{"encoder_arch": "gmlp", "model": "contrastive image-text model", "dataset": "views of escape-time and Newton fractals", "train_examples": 72500, "image_size": 64, "crop_scale_min": 1, "horizontal_flip": true, "translate": 0.12, "color_jitter": 0.1, "tokenizer": "word", "vocab_size": 29, "loss": "sigmoid", "embed_dim": 384, "encoder_norm": "layernorm", "encoder_mlp_ratio": 4, "encoder_patch_size": [4, 4], "encoder_conv_stem": true, "encoder_layers": 14, "encoder_width": 160, "text_encoder_causal": false, "text_encoder_width": 128, "text_encoder_layers": 8, "text_encoder_norm": "layernorm", "text_encoder_norm_position": "sandwich", "text_encoder_activation": "gelu", "text_encoder_mlp_ratio": 2, "text_encoder_head_dim": 64, "text_encoder_fused_qkv": true, "text_encoder_bias": "all", "text_encoder_qk_norm": false, "text_encoder_parallel_block": false, "text_encoder_dropout": 0.05, "text_encoder_inner_norm": false, "text_encoder_drop_path": 0.05, "text_encoder_positions": "sincos", "residual_init": "scaled_by_depth", "optimizer": "adamw", "lr": 0.0012, "beta1": 0.9, "beta2": 0.999, "eps": 1e-08, "steps": 11200, "batch_size": 128, "epochs": 19.8, "lr_schedule": "cosine", "final_lr_fraction": 0, "warmup_steps": 220, "weight_decay": 0.1}
Rows from block 6 of the image encoder of a small contrastive image-text model, named by matrix and row number. Rows with one number belong to one neuron. Each number is 500 + 40 x the weight over its row's rms, rounded and kept within 0 to 999. All counts start at 0. Numbers have three digits each.
After each neuron's rows are labels from the 100 images, of 14976, where the neuron reaches its largest size: "patch colour" is the nearest of a few named colours to the mean colour under the peak. Only what is clearly more common there than usual is listed. The data: views of escape-time and Newton fractals.
# u: gMLP up (value half) (encoder.blocks.6.mixer.u.weight, 320x160), inputs 80-159
# v: gMLP up (gate half) (encoder.blocks.6.mixer.v.weight, 320x160), inputs 80-159
# out: gMLP down (encoder.blocks.6.mixer.out.weight, 160x320, transposed), outputs 80-159

u.90:473543551476495495459483535536482503470528534564559471558466519467490521534466511529401540549500581503471511541416500419460536494537486465583509393498539537401489522521446446511524491581563460478555493498485490455470449447501561486456421460
v.90:493431436481545508516458468527510541460431505458556545512466498539445494508523538485476474521557538515443573489487521564504548611452589577578481483468483482413492531548459413470514484505535541470538497462451502495453461479439461460506432500
out.90:459543537440517502572491513514448475515523492542492529556537472487514496440449466561552589566465397511482496523554491483479532427485473416416508572520533496575498461477520518452469556466399480488523498530522460475431530508473469533490570448
patch colour: cyan

u.52:520460429474504460540531565578520436477485506563543571539510478551534512503448529501466506557513490492460507413494534500597464432455507465482540547458487514454512527534511534446459463519516466470522430523528460502541537487422475516487425469
v.52:501528504564569464511555513384519510486474514475498557481494572519532440465464450502453512444494436477510458498518502528522482528490554521472464444478525525444500497470501538475532492540554534525472481526462504563480453564497541507541544436
out.52:507537485437505537490489538421509541594514480505514437461498485428460511542528515418511402470426471496509467566452515499398514547560444518585551474478488502510505527511483436561565494560491519513465496516462573523500491490535491474449456445
patch colour: black

u.282:498550443485502464471541511398473503454483480508505466471466501510444524448549565456506542486495487473506530545436511557487518487527568553509482507519512470432482505437507514472557517487506490494460488577514559515479500498414552483516536402
v.282:489527475530498551486497508444581612524448448420510502420491478487468469466525496450528484479439493499497444552460494567456517581483551486487506495511526493441494481500472526552535501505508593489486506565437571506530486484495448511519541498
out.282:541538547560550472494521545488568483536473476435412500520482546466490419537457493427535462514475448493467422533540435574465476507405487476497472575533484559521472434494509498493467499508483550501514441471514529505567470551490529452567540515
patch colour: grey

u.313:513465559502478483465486539456490451464534534484498479534462488524543563536501501449453495549573539505538560553530579477535460468488493581527565506510516522461484508526538508455463542504559427470475443490521499515487460531520495446455487487
v.313:488463462513505462511486475599529477477401493544568531500495581462455530431541535561516526462509473438502470447467519499534529569507549513578473525459531463432490551487497491514532522472496530505485575491519505525508503506405505553462463469
out.313:513498555465550484520535425529468484484472490501532551493483424465471513495565526557491513457492493601516530495435546550465462537567517542576509495545506521490451445538558431467519479444529503515486543471505525506455551472467535529468452482
patch colour: pink

u.38:522477566498499467457492486510469485535471494503461461521463537481440505479447521456557514510521498486509547509571504560411520486421482493459495561456516481488489549415540544505444583527436531570570446490490544517535510561522530392556539565
v.38:512445589525551498470474465550527495524492467453447498515494542519483466502465495503542493485518466432496473555587503545408529527433512496480497515516453519482538526421494504503471576472439518531526463508527497518529502598487561421531529543
out.38:482488527503454468496526517481567476489510502505447470477405464457440464515530513566544570428451433506486460445471519468470531505501529449538444522477529483524568503543461483449480505440483465507482533508524487436521477477505490598513447510
patch colour: black

u.187:517468493554494461556519491409465475432491480505539560533480577521540496538484528481540560473515420487503435494521530491552448540483517543463496494532557548527463433540527519450532474558498470461468490514475468566520435483451491432492533445
v.187:477472445500489532492475453559479499519485497516570458467523513489442536498507493557479563551494477531549582474490500516503527507536510537499536505447565500470473561416525464448562539477444497567514529506487543494487488488484550560492369388
out.187:509442520462527443515550498549477482429447468485512494494534461492449550494539559502512531464413485463532491473468497543458450435555488530557480522522538489518468523459499458475491502453502541532502531507498558517510562484505563557508428440
patch colour: brown

u.12:519487522531505499554488484476532515528527507485497506441529590504508544590446485455499510510538428556459528466518478492499484491492454504437531416436480489573521549524484520488490494571434456510453487480539468577537482538569517539526535439
v.12:527508517546546464499524492455499499517442451503531542507546611465478559438498505505481529494492505489487438510483480550476462535504569520472497466469527506460443545447545550512504512537485507491478553507512494553544449602542574534524539435
out.12:504544557476485516428490502393501535455513520549487514571453492504528516456525514569505546449493509481536494584407532451432524561516497493516524506567524476515537429480464559433485465558505492473477512607524493499544466490481576492438580413
patch colour: brown

u.230:503525494505492471462513565527477456494539491567509480560486439493609506458542569527411512580502535507505443534460541458438458474562569476465504495613485529475482417538499525505540480487564485466450457557533444450446532539453491471484517534
v.230:468382541552500498461464541561535495526457495495530502455487479532525508519550528537519492472469460467518464542477533451441519526473549485493505518491570479511531507401463539465505471501496521500476494617517542519563480534486500496534545466
out.230:477547564483501539496456506520459516537515471509533497513434580488460507553476437506480419490458460516497536455555543500489511544481433522495506530423502493508457476507517440421493453638525499499521560474491561559535407474584475469503440492
patch colour: orange

u.190:486479488477501472545506466504498430459483512546485547474477487514512560515526526530490510537511494431460493436494533469499479468461577472542449527531493470491537525521545483448466528515542437442505460529534462490434467457413495555505465496
v.190:512527462558564478489559443422510525492481468481510517474499593525467476399484453483517501433533450499533445475536515612463484508451492519436461511456470484457492492431513544489514510527441524510492503540468533558478442565478565503562567460
out.190:461481424467521458480455494473451522505465459495511496428490471459460605552591611435514481498481473498499530498467518508495538454555474578539526443482478487508490543505504432558573525486497531547472486458464598553489583443506538492486473481
patch colour: blue; cyan

u.258:533419511542521536482515453575536512510474475402518532427459497469486512500564540498540472431469508511552480493559540558469454508492519550448508493468475480573524497496479474498492514481423512481476511463484473507567451568503524512485506560
v.258:496531522468555424482542498494468458432469468526445478530490559502430577485517485481535456508534459506495549451513537514418491436446509490492480540461510482504441516460546517494454511547466446502518532535483580557489472487539535451549515451
out.258:505484497553544511469503529510510490493544488471495509528496513511582368517427403568509462484482462487504432534554521473516487588448509498499453552537491534502536402519471504507485415544540449481490511523534448495515488514517433482471576558
patch colour: grey

u.251:531495415492592490465522528510501505456528505433479469555532527542544505523494506411494535514559496542546510553490488535459400485414515554511521523517436567494445544458510508542462498559574481512514453552516576556507479565496505453488529544
v.251:484478517480589540459551521416504543547512528427533496476522562520563475485494517436539490504452520503494438555507494606438462518492506545405460443526458530456479471484459509564504502522470563500525526483440502477451443556504536474488582503
out.251:457548475493497544503536490407537547538497506469484496482485465463499445510470472466509577402411529478479454461500490532560524472576405493534509436510482495548501489509454457541517498505474590536505493442403484461499493503532555487482506500
patch colour: black

u.307:534453537500498495544498455465512504462493487463533545440489571469495569576524481495482511514478409495501508472473524491497486501487557513500517511454517490495463507544520461409490545605525459496494501517520524561538393514500520496553523437
v.307:470519443453473511445539545440493519458528500509453444525528480505502521454580494495488572544444552574550544504426523452485491517543634494510456470560507477443464543502494516480478478561596489486528570590458579468520438446528479533466538485
out.307:453547506454443466450458567471471458495518443521480432501437486499476508503508501484491469493467533483540538498486536475464555528483504516500497525536549428490480500507484517465509477568557503504537509504466549474601452450553475453487592499
patch colour: blue

u.227:561538479524507456483522481339531517481532557508427483466502475522496518517554544400500527451504409444560526539438495520428457457523433503509552499509436490502519530482529523525527520490485525499455470559512566483460522513502563524552546451
v.227:457536535472496579501498537480534506520539502481514497480492473545495419537499406494495468529455475504493495546509491494533529528462468490511418510551534500524520430525448458431502422555541523484542487484448521486494474449518443515518557456
out.227:526499415537470486550486530427477511562489453509541458495486462523464515514488486425474467480498460455522467505549439512501498453501489450487520541460485441478469603470528493408467568562537532484538439479520527473513464493483409452553463432
patch colour: grey

u.312:457498489474508496506502565413500517516491573490558538467478485529508484585494462445460462483457463532501560508497491515532500486505442502482505467463523487500491439515425481463566452579596524505508478505460525499501461473522488466557490459
v.312:463450458531488485481478506447473498484462477529557512517473522554541499438548480578516535410494483550512483496474519483549514538505520517472480433473545437546523493414446509419514458549503511504489548581501481517526436530523486494498525430
out.312:521535518513498505508498510543469498516502530531461537546533576441478489525498448473493495493494484485478438544546514433476472485462546472420516490470492559481493563469531523560544523552533453437522452536542414541483518504503475439496484553
patch colour: brown

u.192:488469539479517470485534576486540513441514493475477458553522491588551428507441491431475441515504492394468456570546501488480485487445448526546514578482473556485511434519467445507470490477501494517506434502529537480486487527506503425527535508
v.192:487509458497423493437489524515470500442476571549504459511475482482461578502509568471452541512486562425522548513415525467464533492524565490544535503460494447450496612455475594526499518499545478549523521560494530504548515466524557528480416450
out.192:481446488510497482459485449579477476472467515504508528487447480418464556535582565508499452470558572529519565471450531478415511569527496498584524441467466454463514539512519460577523530475544474483499528482471520488517508492538588521463434543
patch colour: pink

u.31:512446474511637522494473481492495509511531470427497472470518474567547499569548497457453520463516439504560523544505525522466440496494478581489506483413466590451489488483489463469531481554525489527461510500507605494462493526492545465552488488
v.31:483471431476515503542454458534434490480519535505555496501523478539472496583532508554479577521540463510515556489517528511535539541530477573556494536466526525521547547451502457441552531473472479534444474473554507510410504456458503513456433438
out.31:493470496486430508435503465524502461554546472525483437499525454529481548476554476572535495517523603463572482500486593482495502542530547518483415491558520439524532527431494541490495529466478455518529504510507448486520461519526537495386527513
patch colour: brown

u.302:512498452575554499471503512477561517530486437431489489422530595487513521473512446529513516491452390502555471489548574563505462485470544563451536494491518533524507453495497535499530439475432512533444489511530513549498478567493494537481518454
v.302:493440428496503483524484493481485440460467510505509546536456500533484530510554555511470515544528547574469576491436541479486519582469643527571470494528517486424494542535504502396496457515599471423506470520526485504489443450447456439484454485
out.302:475458533482473486510424542493487534481456463502555449511472518472510459530549560459533577467397560488463497450544437505489550565507566487541474426494537499482479509494455460498500492472492609558552561443431545415549466463497472531489491483
patch colour: brown

u.195:498478483496502498521544524527533477514530515532539513486538445533602500494430512497433491546524429457483446471505526494584470409521467541499521525486541545493485471566483573524539479462545516477439417516500481466487574563491468486496521500
v.195:463475375497533504492502526411480554484488559451505455485543470540510538480568532469533548524520542568529569553421481541423499541503591536539513459533519467467501520438482521514514450476509504500479514581476541525454447475471470516485547406
out.195:504553495478508494470554518557492475514483454471442477524471386447492481558463514464464428518443546535499491465519446506456484493516441462563493516511504487472441572485518412569438521587583509438528543458438560489554506480562507461497467537
patch colour: grey

u.145:452504437489524445505534578431467449429487520518492492525479534512534511505528506459460524490487508572461506440448511499500481428520542517497481437523531479492470460511451481454526464573601490468526492547520492509513447479459505440523485402
v.145:453425465510510523468445519489456500511481512503517515478470495570521450493550476529475510483496528510509532516532529473537548567516546581510435451539507494526560463499449493357554431484556554527487474478513451489450469479444470464464497483
out.145:535523510519530500547475459448449501484546520525524532557521541486523488521539451499482590465510461560507451574492549444494492511513503520465502438506519570473497488488489467527596499568575456429445480518546468516419432474466623444516484471
patch colour: brown